A small class-conditioned image diffusion model, trained from scratch: activation leaky_relu, 14700 steps.
Rows from block 6 of a small class-conditioned image diffusion model, named by matrix and row number. Each number is 500 + 40 x the weight over its row's rms, rounded and kept within 0 to 999. All counts start at 0. Numbers have three digits each.
Before each channel's rows are labels from the 100 images, of 14976 (inputs lightly noised), where the channel reaches its highest value: "top examples" is what is common among them; "colour at peak" is the nearest of a few named colours to the mean colour under the peak. Only what is clearly more common there than usual is listed. The data: procedural textures in two colours, tilted and lit.
# convs0: first 3x3 conv (model.decb.0.0.convs.0.weight, 192x384x3x3, each kernel summed), inputs 192-383

top examples: red; ground colour: red; white; pattern colour: white
colour at peak: pink
convs0.44:511478500567478520520532490509536549510502547527393530433510534538517456481493551511521516468475488514533503513486499510488506515512490570484423518522475471475497545500473521510533499493488515505492535545541513536524516490488477491464505513525492511471492499526466472476483513513513533503515491469491502552474573473507529492543533533494511505504525469505524541531474506529428558527470528476543557476521503484547522507516456551486502536519500502458508514512504556535465533535503498547490476531482507530517465499487510477449463512544551597560492462481530510542500394538531488501

top examples: grey; ground colour: grey
colour at peak: brown
convs0.188:481467494489467485471496491496481491463446476491488468451460477494489481451475506494528444486486411474435511462456441480478491455479483507467497468499489471499492456457477453474450509417491481512471471489500471446521494484467453506451426472471473465432492465456494522461483411516455479463481467464533497456475462448449505537471493482475494476490486468483449531510451480437445492452513496520470479485475475498462551461463437431473480474475500470466500482480424520479456451511457477507459477492459466488500454482436484472464527489460475526452487476492473488510481495471495453468

top examples: black; ground colour: black; pattern colour: white
colour at peak: white; yellow
convs0.28:539529504542491540519519509504517522550511539522426552493502513568517515499496553505493541522513517497547504515402519548507485531534562567473456537486482516485498564561523539503506519494562501518520536506555504469511508498497514469497554517529509499501483519521534556504565497508502553498528498459473495537525540466572506534556519537533549497500481513567532545574543521567520507521480515521555518511524524474546494455501508593537505490508538506519516554528484490524505525571513536500514551508589522567559489542490521528483484483505493509544525464506544517532524475558510500516

top examples: pink; green; ground colour: pink; pattern colour: green
colour at peak: green
convs0.98:526510524522534553422509532494509514506498462545483519569472519373519506499473515485496438512548477514427503522432502510504515471483575453499554551516532528506511531547543528472552505547519512493576527456528467517418526423487469455499489512520467468559481514473615573524525501403533448522482525486505487476489472515510527468528492503422504485471449449555455537551453503474512522441422423536535410492466464460503514474556479549459547564504505491428484546506500529492476465522454494434506503543484522544573510552534474490457499408523525535516545491547584539497530566361505424523

top examples: brown; ground colour: brown; rays; spiral
colour at peak: brown
convs0.187:544536532540499440449530494491544504518509541458455531440516500499504495484505473476582489489481471472496541492523503505473496480521515525473459488436514478514504486496514499479454477491453505466456513483491499515464525511462450521498485496490526490479468470484484465521527506488511572487525500480491468462458486504528485523496522484475502482508441499523460464495486479519494486530461507529514500534508471457476481498508523474478524490455500520458532475509499472473487496500507477494483529438515440572549498486478445499469466490553446463511490493523472495454506467445487479470

top examples: purple; ground colour: purple; pattern colour: green; ground colour: blue
colour at peak: purple; blue
convs0.160:577465468481472566575436453438503460470522519496564467466504509443412509488471528452489503511533564485509498524482499544519498469518530485520537506493434516467525521567539511464486459491481496559487486493508478468510490515530525489548472451473439473484536513523491453556554479455460476519450540582477484506506548557506486489555543508556459526533526484437522453547583446464519563387531498531553513523505470470578440410511497542552550465540432607465493550504480424440445499564460493579462547436544468504463542409490530484435495503517494514516532519552514553494538595556445511482

top examples: purple; pattern colour: purple; yellow; ground colour: yellow
colour at peak: purple
convs0.16:472460537551518395404495466489505487490461491462477564444498448495555459478534498502563538539472452457548570496549493448443516444504565592473534588440545500529493529471420418480419466478567555482444477532491579474474484474444498492511487546472509499436522504474587531480513536474490519497588473403520471503512429428541479522464513516512495457415435492547481615577480533543499522560408576483474510543475494537424553499484497441435494484462515428473542507454521491528463471496514512481502502578438453493554389548454527515508544486520520535532489455554515471497458418489491473483

top examples: seen at a slant; yellow; ground colour: yellow
colour at peak: pink
convs0.43:454448474467478489454506489465473460434470486478476455479462493482496466509462510510463481452431473509464491494445466492470482474465458503472439459500471461467461449465496444461490477504434465480513461471485464434473462460493443472483512453481492431446494431521446472497473496433479482457478472467469507443489487512471461460502441478482452452460441430483446476485442463467444502483466474481491463455469482474488482482452447473468462502474478426452459502470459489487423494451456458492507459507475492471487463438463462441466470458445497460462486476450481450494492438464488475487

top examples: brown; green; pattern colour: brown
colour at peak: red
convs0.20:537524513514427465454477507449476463508503485503517519531467517489500557497519511498547523516536505444489501488487460518480501480540567504528545547455437501555500505529480521505473505531500502483512494480511491507492486474516542450544505503492540508468513538523539503476500502472481554514508500520444453479503516520517499518512513538442484500495428509517476546495556458488559504502459471502515452534489516514521475512478467502510480447466470532540503487454499481453496474460466515491497527446506529538471472512484474512469459440526473449492519480491432484428511451468490538454

top examples: teal; ground colour: teal; plaid
colour at peak: cyan
convs0.4:494492460467477509565470532483542441538495531475418501429502465458493463489524497539517488482475533532528468515554468543492486503476512549441376493474438490483501498471487476463522626463498492473503554502517497532576506527531530548490540494484590512459518535549509486504548485554521535487481519433473499541463458495452525612459526554465514557529560498502471520511456481523459439493360514483523590487541540478403419502488455495505512549519467521515463471507500495567519587377494486471529505423433559472524476495521480467472535551533483453525496555503513569523558442506498506486

top examples: purple; ground colour: purple; teal; pattern colour: teal
colour at peak: green
convs0.117:499541485545545503506530501462475518555502495484513434545463519495511520504482530443523499468516528481505401512454504561523464574504533510530520517471450550482495505538529555494489508513503423507478553454462516554473496485475520483524537493473547493549459554508565553536498466462514495546478488522515538514523473531516511502528501471435513482500432462511472487501511515499529534423440522513496484495482516469467511486470516501538438536446507521485544525522489520481505489522494476459494509508496466521519509521535508497480500439504510468527528525522511453486501559458491491506

top examples: white; ground colour: white; ground colour: pink; pattern colour: green
colour at peak: white; pink
convs0.165:457513485584498479476480518514424493490426430498522493479483434474489511587461544499559544451532517507488492429550467509545482541579547466561558475452493559615573458416498459556493410542541440459567479507480481490534590480523519511514469452453517494527482511547558503461489443549471430506528481472534566491653496482479604501523504469509585539511432514462509565498491535478506472443573524557435509528512513510481532552486543489570504477413462554530437421500493462500534485487528475482496551556480568509508482525494552514550529528456475471492544565541455592486539578470473460515

top examples: white; teal; ground colour: white; pattern colour: white
colour at peak: white; cyan
convs0.168:451501457552507452450465500496476478437460527469382467558499437485464510438490485506534474507446475464499452514596462439463479396464498470489557464506571455507515553474479515532486446481501449509515491520521482507463556453459449520468506489514484522439446499455542465445479497534509472530470479507485453509495525486489499497463543422526537466494513471467497489495492520504499458396568506478509491487521486424479513504515480552473483443483476458463468433494502546478508523501457515567487490506519531445471467412498463492454494539533523526432503527516447524445548552469452492480

top examples: purple; pattern colour: purple; grey; ground colour: grey
colour at peak: grey; pink
convs0.53:453513480569501380453501445520504535509444509426461537400464456454502525481508479452596503490473470466504492447590490416510473462490536494484528504432489550543486471466400436506393462408534487501359452497466478537469512503420510556455422481412483505439444519393543451403480485534465504479477450390463473472453404460470455521449549484487489500495439527500451548513447506467523440533427526510429539509464454518427456519449557404440474415452475486505488444490481493456561482495499506506508518522433483475472428588462570545578516537520475490538472499561471538438424457462451514451

top examples: teal; ground colour: teal; purple; pattern colour: purple
colour at peak: green; blue
convs0.177:529554505505482496482405432460459455484389449565409449453477396444490528506478614489545521502535383496474420501521510365508419447492542466510430480509483508476478432409491411475494471422528462454520564488397565462470501518498528536480532451463525490486499467515473483531528497479472470576496437506491475497490383446483448453560507456480480470544485554466447497438528522485584416433372506455464467438535462534512491496441488483510571495461503473471443520514433497485586531545490385458506520540464535537512543568474515533543464529476496522486500543503404509500511590430532519471

top examples: black; ground colour: black; pattern colour: white; pattern colour: pink
colour at peak: pink
convs0.59:504476456443494538541466402453438532458553529480505480459548565507487441396486499421400475514467460489490511517407533508448472475427441501434571536533456450440413569557531571519540543503438550472409475444515500491517457513449492434415407513549411509469496511427385461511443519459500432539439506552496479485423540530536458475447471494486452488478514410512505373494534445457523494431535467515538456479505433420573425475472432545475496470536489433496549563487461525482457482542401526558424429419515428474487574421489469463445422377493554460465425471465534437488428443556503542511

top examples: seen at a slant; green; ground colour: green; purple
colour at peak: green
convs0.142:494452436457457472492439513505511417480492468454496505503504462454499499467505449443448439510457496541553482491490491472522513481461509467502474480463519517462479470511495514458472487491490501467444511462467518488473455525467474484449467466514428523494432526428490413464470452482490485537470512490499475515468456486537497472417505472500512524496496549394499451480462500549514448507479512474449499494471431518501472448500485501504517539535523518497510515516507548565463563509509501503502492471525518491494508530546512448566533559514453542484523523478530521479491486507542490504

top examples: blue; pattern colour: blue; ground colour: yellow; ground colour: orange
colour at peak: blue
convs0.31:486503484530423521496522437514513473470469496611505478491428487598492529492483539491499499560471512471492487498499510500487505429521526586462477484494512484503438525505506512505502507519505464496476462546538528465516492526451489508509471513510445459475422534502508455475476463520477501552504519473560539475453553550514446523541498512542537497489485478537493568509530427477510555519494566477539531469456550523554542547479471516467483484537466457534503507457465504518456495504511562513446482518502559549411496480496513510523483567469520555509472501470508497508459513522552475461

top examples: red; mosaic; ground colour: red
colour at peak: green
convs0.35:518489522592474589509497478498522535507521532559484513462507535509548508504517534499556553537509463475500533498529491544482513466540554570524493528533501515521521559512458509542536541531492517560533488557545458562576506517521493542481499541523488527464520513527530490543471457593497545509481479525511511485480603488506490497498515465497484553520476446500534563509547463497469602512497502494536594514504533436526539531467436553503482466538492516514556470487560519511523504572502506488485520509513553550524509510508514551478505540535501594561523512525547537514532499607540527523

top examples: rays
colour at peak: grey
convs0.128:524514516515460491548506562567529504500531476539506559518519497487481534541548550551495509495504431552514521515510516536507551550517520511399562494542501535529539526520516488551475495559530479478495501526527505486513533472529554576460481549535512543391480511479529487562509521553526526498460513528538507479538525486510502554512572483515502526512572500524499499554514524497444466486568477525503520538518537496554473520548510457511542474520509509490495535547500493529504509529505559535484510502527539539515458504450556541516511549533503504541491505506512559512499560507512537508

top examples: green; ground colour: green; purple; pattern colour: purple
colour at peak: purple
convs0.101:461421518495546534530518468467511464446462510502569502421519503462520498429488572510512523589552499528447492448450524469479510453479495456499516516488528474486483537488523467443504519491485469517456498475525501497490524558525591550477460491564445562529609498493390490441509558475518510426547565459549495513544469517538486425591462446491498626535475612502525536479490496481573527546526568519530500507500418531491391560478528498491523450510470510415490500488482487493463454531471467423491527505501461489500550515493536509521444503494425476487507520562482522439513615508447405459

top examples: seen at a slant; yellow; pattern colour: yellow; ground colour: blue
colour at peak: yellow
convs0.157:512528483528538505503548490520513487474498534503566513511512453495470546514533491541517499503469510557532486565509503479496494501521433517490534484494534534479494485443504451524472506537424510521481510483475533509488533486517492524516551508479567533476485446492514514541509530481534514498510507486509489473514442537496478528533451504508445520496474493509477509492511521487478457486530465452483495497518486484491431486526498496493514491481435463501475492495490534506510502446460528486524461496453482501491457437500501521500489517512532483496480516454516483472500441453480471453

top examples: pink; pattern colour: pink; pattern colour: purple; ground colour: teal
colour at peak: purple; red
convs0.12:460477488535465504460546545520473445576536507443600443337485572456466460415468510500466563486468524457441515512395478562458513515547427523478551527507438416465517523567445532583444565514451533491528454507435507533430499510517496493515376541512577558473541416551426490519464440507514559381529519523464448468543530606496502527409527549453454457503526490484532569502509465501501539457480587460558506425510533527515418485536411520516421481522439549472534496526546471479490470462532567480469445453448485428516473519457461470468378463523466522568500478401498468445513497549495521523

top examples: seen at a slant; white; ground colour: white; crumpled
colour at peak: grey
convs0.186:544563552605486478514512510513510542550490469491514602501486491562491524546539520505546522546511489494542528464601501535488470559560531540481494555508508579546545498513521519541497525501558496493500517613551509457460533507502500503530517487524558536478484501508521510462559508540524545470502502490440456512552490518504467585510599537556537487547511570570492491648493523541518514538425546510537492577547559481486554544558503548510524509515551511507521539541522507495507558486552506501553567541567513568577427467517531505542465490557511510534504522534520550517547426504490525528

top examples: black; rings; rays; pattern colour: black
colour at peak: black
convs0.169:523463469467550560499486503515472457495479446472406480486513499462480499519477485459449492493502505491443480495504491514454529512483471463499476467440517486491505533485518487357556536518500497437490491478500532559470484453487552476510470475489481534500498487529428486579458506470485532508503565472476492497545480542423496485469504485451508566481462525490461517442508487506517513495406526466492473455497512475503498458472443501474490480503471546497500501463493457485527518552508427466491461440451506472482530516522554526481478460493431458529466490471463478494516580441457474465

top examples: orange; red; yellow; ground colour: red
colour at peak: red
convs0.155:497491472445466562503460462466492534528482485521457483499477508519495473560492452540443511492457506495427429572432488551427499486482522519485489506473446507528438561460545436496547470560489446445524474479506539443482499486487460471521525495526547440529547464540454481464427547425507492523526485483504485514511562545492473585522463524534470480426425494562470563529499468489566506594442504491512481457525562569520472586462325518471513495473461511509538530493444516523477517487511475461536456446490469535447505501482477507536463463486537500526447424451456490494505499439537486454

top examples: white; ground colour: white; honeycomb; ground colour: pink
colour at peak: pink; white
convs0.129:523505495524511464510461493473535477483524485506461484493501527509465479467484484475448495493483502455505460440532501494468439507493485511535472533532481474454485537549518545527501475512500433510472461511470479538475482480442456462505495529470471468480395480494474483466504489480467537470512518533453485496452552528546413454510508503506501469534518528513527462475514480542440526505440526470507529506534486459518470511517510502447513506545534468496503580507527503480484510473532494483512532528500469571501474448505491517551469512609489474508465472490478466497530431545506499493

top examples: camouflage
colour at peak: grey
convs0.170:448480495521460458458524457486488483512476433504528523458452504543464543429503491435546489521497482433481430465537515474451461516494464497483494478472471483498479481487430445473432498470452483497509440489541479467465468473447512458453415496482477477419489517457492436443517470461438526436484529489473452471529488451486464436477513468463471477493441527500465484543491472464535458485441471530505469515505476496453537474483486471470487474466468498421508470471498393453476432457484448525449515489500481491482483514454482494454480511452466485500482465504497495457418417481442487475

top examples: black; ground colour: black; blue; pattern colour: blue
colour at peak: black
convs0.77:469476485500454476475416413494539501501489497394478528496486512451488460445514457414499553528470419506550487578474581471495468421414470574459602575491520515504446544508501508522543501514537497548419503473482594442554463548441477506417403584524375472453488538412551448471443498495477431472578488511548539485340520517596461516401473472518541458454489446467515577540509465526501546514462509546492522523488343466495505525460453540502452439476555448464531503479450477500516490528513501493453488483454446447455495506449496500438476462537527507441458425533505429545417457524505530527

top examples: green; ground colour: green; pink; pattern colour: pink
colour at peak: green
convs0.82:528548508503428519517418436497476546510560467469474513495461549526522522381524456453471512535512516475533552511466498462510509497519505505540515532542432544485502470539445521498448501391476624466475468573524440523490517525524499427497461483608423520548541492455453507523453472554486481499424460502393454499449504527481482418414605524441430413535577483523557425488480447437475537570542510524510486496507536497587551493514452535503440511554512527556616527519511456450513489486454532499448470488530532525524472576507505546490516491493477460570478479402522525434461517572493523492

top examples: orange; yellow; ground colour: orange; pattern colour: white
colour at peak: orange
convs0.107:529504452468483489527461485469483457457505470453471470404558516540498481437489497504459487506523502507509460465488457529442482528513457519495474465512484430464478476537494471517444523468447545470562484499541454562520526518476453481493484481533564491432480505536329431448458473540452507508493460491481484495493532439491499521488517490554541519481546526544472466466499487485481508469586549526507528452528619411530483483498461525483490473454522517590500488464519501504483531423465466494477524425498503490482513419445448481521494528481509455475423543489462497534490359535502478518

top examples: grey; ground colour: grey; pattern colour: blue; pattern colour: white
colour at peak: blue
convs0.38:545507513583493520499536513526537533543505537495441530457524516591522511496493553503565513518516527527535522516539497524539504500568536520547394541502492505534538567519490527528496515490520532513490540578553492564505536493496500484491545510523526528498520511540520536480518495560518545489509523480492503567508529472499541558537568518493541507548517506524564524533513525557447555529453532519560553512531506505550560501542516565532510523509529549544550540521518510511468531548506540501514523517508496542552484542514523488493494552547515599552515510480538565522526455528538499515

top examples: rays; ground colour: black
colour at peak: grey
convs0.139:536541529530492503545518566566537522528547497533517568535536527507506525553563562551516524521523464562518525511530542538527540547502512524423586507537534541524548553540549494562516497564539497502491522524523529516516543500524547592487494571532532554418500511481536524552533535538535534518502524538572531501544543504535510538524572513539531541530580531525509519553517544519491473507567485543518501553538545523561499538562528463502559492516535512514512559554504521530520520513531550554500525538518543549526503508470533538526525559552517506556505498534522551507509577514527537519

top examples: brown; ground colour: brown
colour at peak: brown
convs0.91:541547548518561520554535584538545544529518550527490531540590487517543495536533505567519486530514563536529512473481503496487527508515510499469495497562572483551516547505600470532526530520517538518538544545524499527519551481513500568544524515500544527457522475531522577550507561560558507536521540533564540579523513465485525519535523532507509507517556507551495512501476596557510471463551527516519517522561572524520534510517534496500533561534520509569490534516504553562507564500540495522541493547474527503519534500513523505484488549536530557548526522506524566540535598486551494532

top examples: red; ground colour: red; green
colour at peak: red
convs0.130:483499520480487489481451512523498452525455496540619493581453435457424488524531419478571482491505459483451461575541474461515447510529468488498608457565456476556529418478508495513520466475479433465447500515469504498484516458516460479493490501512549524507577481485533520467433440524499416405515451539466494521530491515450481476431565533532520489501529509415508438454441519500492455517645471474527512524471560532472477460573526470489485511506499513501411470500519558500513537527491510432490480499434512357407434381508478493419451524458495537475502495468436494509488464435469441449

top examples: white; woven; pattern colour: white
colour at peak: pink
convs0.93:504489465476462499550527507519486505471469497506514495531508439507449511460483498497461505529527543527477444515520514453458494503481530546477512472495480470463525494447455508523438495522513467484515511497501509527547521492489477518464466506451518501490441510480516503472418463539510456515463537493503476507510495527516496468516530470584509556492593502488471478490550466500560426474514543498474539491455478432504436473551477555490526507550472523439507473481517502516516512490496511490472544489533567544482478521483515512497502537483547463514504516480465470486489485505480489484

top examples: white; ground colour: white
colour at peak: white; pink
convs0.163:538541442421513523529536484506458453499576450477495461472524560547523486458541493472392491473483555484490502515392517479453526537482484521453520524413459409454434558570501538445485546437451566500440469484525497598465467453456474405451464513578476507491469498498335453523434511461485504564451460483525507472437511539526472465466477494469463469514545363529424388422548485472585465493474518472488440404487495395555447421485460555485484459500489488564525548470536480434507473466431468503494425419531481496496581378495462520467487416492424440527425481463493428466415487520461535503

top examples: green; ground colour: green; pattern colour: pink; pattern colour: white
colour at peak: pink
convs0.167:491465481486484466489467491526526453462521461560515499543515431474478486541510526483439512464460522493492521469498561457556510528519516553471459505509475429485493521522536519520481498491536460513494488550441537528456447576517482452502511555483538491495538501491512529545459475487487479532553484468492459561500489478514503475479464551580478485435488476501531429469543524546534447493508504392514533451485469447517460439570464514481512489530479465510452505506496507554521513472530550527485454487492462467450462379511466457458443505482471474515456441452519480545502489485511480490

top examples: pink; ground colour: pink; green; pattern colour: green
colour at peak: pink
convs0.162:477522475470539514525474551512443496444494516536547450569508472470527524586483482518469462447500530533473515516476485494480485531517522470561555437517501582502490455474503525520510530485511452423470479459502484547522479481537493507483596468528466461606489528531568481497454555474521452594442506513461507518558547510467514469526508572507523525518521480515521502451542517497539416544531452479454463542457506463494501486504497499528524501510457519558441449509549538518510520476530497507542490521462496495510543491569528533530535498472501505544526526511494464489478529438519537509

top examples: plaid; grey
colour at peak: green
convs0.17:511473450506543553495514516488505464481470454563526454545461489502532517551499524517437504519508521459482477501462517525474523537454531549474496458515518525470508527549566514450521453490564417598490399517484561542419490495485447449553516511535459436508553499520543540506496528417433448492519497470562506472523509498504507439576486504496484469490537484521474578485566504488516547519471518467485436391509530476528530532511540526435490512533513514564472546420538497500493431508444455459537452542479479514452534455488542529534501495488448479514508476508531425484454553468559441500

top examples: teal; ground colour: teal; crumpled; green
colour at peak: green; cyan
convs0.113:524530495537507479508557614510511510546490589424463501569590502524524436531512498598556483542538534501485513512527521484449569468489501514438459550496521466525477552528529485482491533526494534461507532521494460556522499445512455553515534527508582504464503482525542557496529531481560526466537550486562557572483517441481592577473475501539552475492545473555478565481489555503502467474410517511513516497523560530439573494515475468451528534541567481600509500514460558567461522456497520503579479525409537510535522495521525461506593493555533539489509475469503466522540524461546515525

top examples: grey; ground colour: grey; pattern colour: yellow
colour at peak: grey
convs0.189:516542550530490483519530508531515541534511463485520585521476504557472512549530555506527541535507499503523499492596522530502467581527530531478520562509530546517529521520544539537523518516535494481471516593564527449448524500499502492514514509519550548488469497508494504479547524514524546482516527482460460505546488543529463573526569544561538484537489559549482470641520528553554515520418537498532485570544526459474547554576518532497543498509557497470529559543524494490514563500561500511555562556564501569560464447543517521514464465571511498509511514555509528532552395499477532539

top examples: grey; ground colour: grey; green; pattern colour: green
colour at peak: green
convs0.95:529465485582430455441472415509488482452489485516488472426466502483519527531460548428577462496597483490518508485625419475500459465591507406552382493493406540538531428495468495545415486449515431502531507551519402447502510512501510550507577369454532473484497454545540496497566453520458534476489537492393479511544520456386485518526518493498426441509446537513481533506464467541413488485484484444488554533454521554488517502517469516467502495477445505497498470494492464489434457504479499495503548440494452548493435532431536460491503497493505558484499515502480474475447489441469451445

top examples: brown; ground colour: brown; red; pattern colour: red
colour at peak: brown
convs0.100:503465474592509496502523555479484554503463549501451503553541544493519481530495422536505513557575453516526501480432524539465503445493519514525469532499552504472484490478475476480497519531516524530461519447514534515530504503482493510526528524456535473516522514514547574504541491505551475547533504496507485557475496486500550543474508492522547461498500455514496597562481539507584546522410493524537511531511502513425497499451442492490479550504533463473538473503457517497497474538521477511563485551501516519549523501521516488470549470499540527469541473533515467505500532501496444500

top examples: crumpled; white; teal; ground colour: white
colour at peak: brown
convs0.110:494509431423487502496499498482461475490507463511518467474496466469494573475491518520435503481489486498478468461489505474491566456455544508484485493481490492491498499520538506461451530475503491561488466475478477533533488556493560492521456518484456495491438476485508531531502507477490474521473459473516519483515509514499492514497480449469524507522454487526488531461526479490468507479437482523502494473472460490484480534453495475488494472498481488523503550442498453501513454491469506526503476490501511513459521483512525500504494530488489424534503511529510501508480598497527516463

top examples: blue; ground colour: blue; purple; ground colour: purple
colour at peak: blue
convs0.105:517515481554539485555523527529468545533499554437491496542542494512487505469486473521521532606511538525550522554483539494444540453527549507498505550507535517467487524490539486485477539485524525531464553522505490470543501469554527524531482473466540496533563526475533542522548525498579491520514489510490535596468414466488591500487506471518543491503542436511550556505512519484506471394390501519499491550507481497418499489454450515552475543531533438514475463537488525519439526549521522445557466521449525458500534495553531461454540534564545538458599478476482466516526599491534543527

top examples: crumpled; yellow; ground colour: yellow
colour at peak: brown
convs0.15:521496472455495520504456496495466494520502479470429493481513452450476470498493443495424491489516496492478479491455483457476527477454521491501414450474478457467487480488489481419464491438500533509478507471453515484491452503496524485507500481491493498484516481525438465506488492484476508493490540476496502488505478518431497471474490521500487500473483509489502450456510480478495510452447475440470506472475542522489481490453484489494503501497466544515499481470490482490512468495495487481493465472439477456471518527502526527493496492459491474535481485511475460490495557474494491491

top examples: crumpled; white; pink; ground colour: white
colour at peak: white
convs0.85:424502483402522486505497537527457525453467493455709460573480447444483451528530433490393413502504527498471485534413481504489476500523458471485636480526535494451530424526501519580485426536511473485460482481462483515504467453501476450499497523489505495477477488490463512491468448512466480474503491569509544533582509485489487505480507493491505513539544515418479531494479507487538458493636451478492514547451544546489425462508467509501534502488490530508450486467520541493515502543493505426510524430505482368493474477543436464502482495455478487471488475439466518503539478503455472480

top examples: brown; ground colour: brown
colour at peak: brown
convs0.19:463508501518518484540506489576538528520445483481508518518478445510524492467536517504541470529520508490494464485472486530493487465492498498535417534510499516519497485440440496470451510485481473486494465528535537578539498534473500466486500504469505558507504520553529500454473420537483492514443527473464482505420517456465473509525541475445448505566508487514461475490526474487558392569441479466459470489469472489465433470500450486506552476456432529493490402513469476479565490501478496475504451447450469505513451526489468564509447432484521423536474489509477473480495413500470466430

top examples: plaid; ground colour: black
colour at peak: black
convs0.103:540556520489426480500476469484474530459530481449495490473511545515462475441515520533540475509527454491505521505520482480433478553491525497508471442531491488487500459450523440538505445504502487511521520562518508456478522472474431523499462487487526462437451500480471486555460506491479522512507501514511479469504505498493476476516508511477434469523483499485505526488515526486480516507495470547514478476533529468549537484504458478507511438457536503484514529494483441433518496544447437491424545452524448514472503491445529480529507518467481477501425480499474491516480459508521517525

top examples: blue; ground colour: blue; pattern colour: purple
colour at peak: blue
convs0.159:479543465454476462545428481507450520504556537481484514541503532460464434480518480445426570482420550494511524595480554487464489525429471526438556474499457472445414580520512571513489499513492489502368509500460518569522436558484485476507460547497534513533557551407456495499470504445507513517535430512485481491417524587542502520462481554456472476489551491516522494454568457504572402553480528475515477472487473488517418490519503517488503454569468433504520490513564581514547491460500561531509454510459484491476494497531535530491444463535482400558514469456448384457504464493488534492

top examples: grey; ground colour: grey; red; pattern colour: red
colour at peak: red
convs0.112:451501531515481452445520566562487512537466474423561456515462447495508431490470559554515513470453566507460479472360398517555493513546383445495441465432480468525555439453543469493441438508417487416397487539455411450467510492518480483536426406464600537501576356489395562508498478498507580379510508389461571488547426497407567535491512511500483470491472506462502458486402505483346477501430532496516484499499528557454507519533454487520432535454491467491512449544564456548397497435498520441485476521471531473518432513523486427478427476518418499542540503360478524472508470456527459498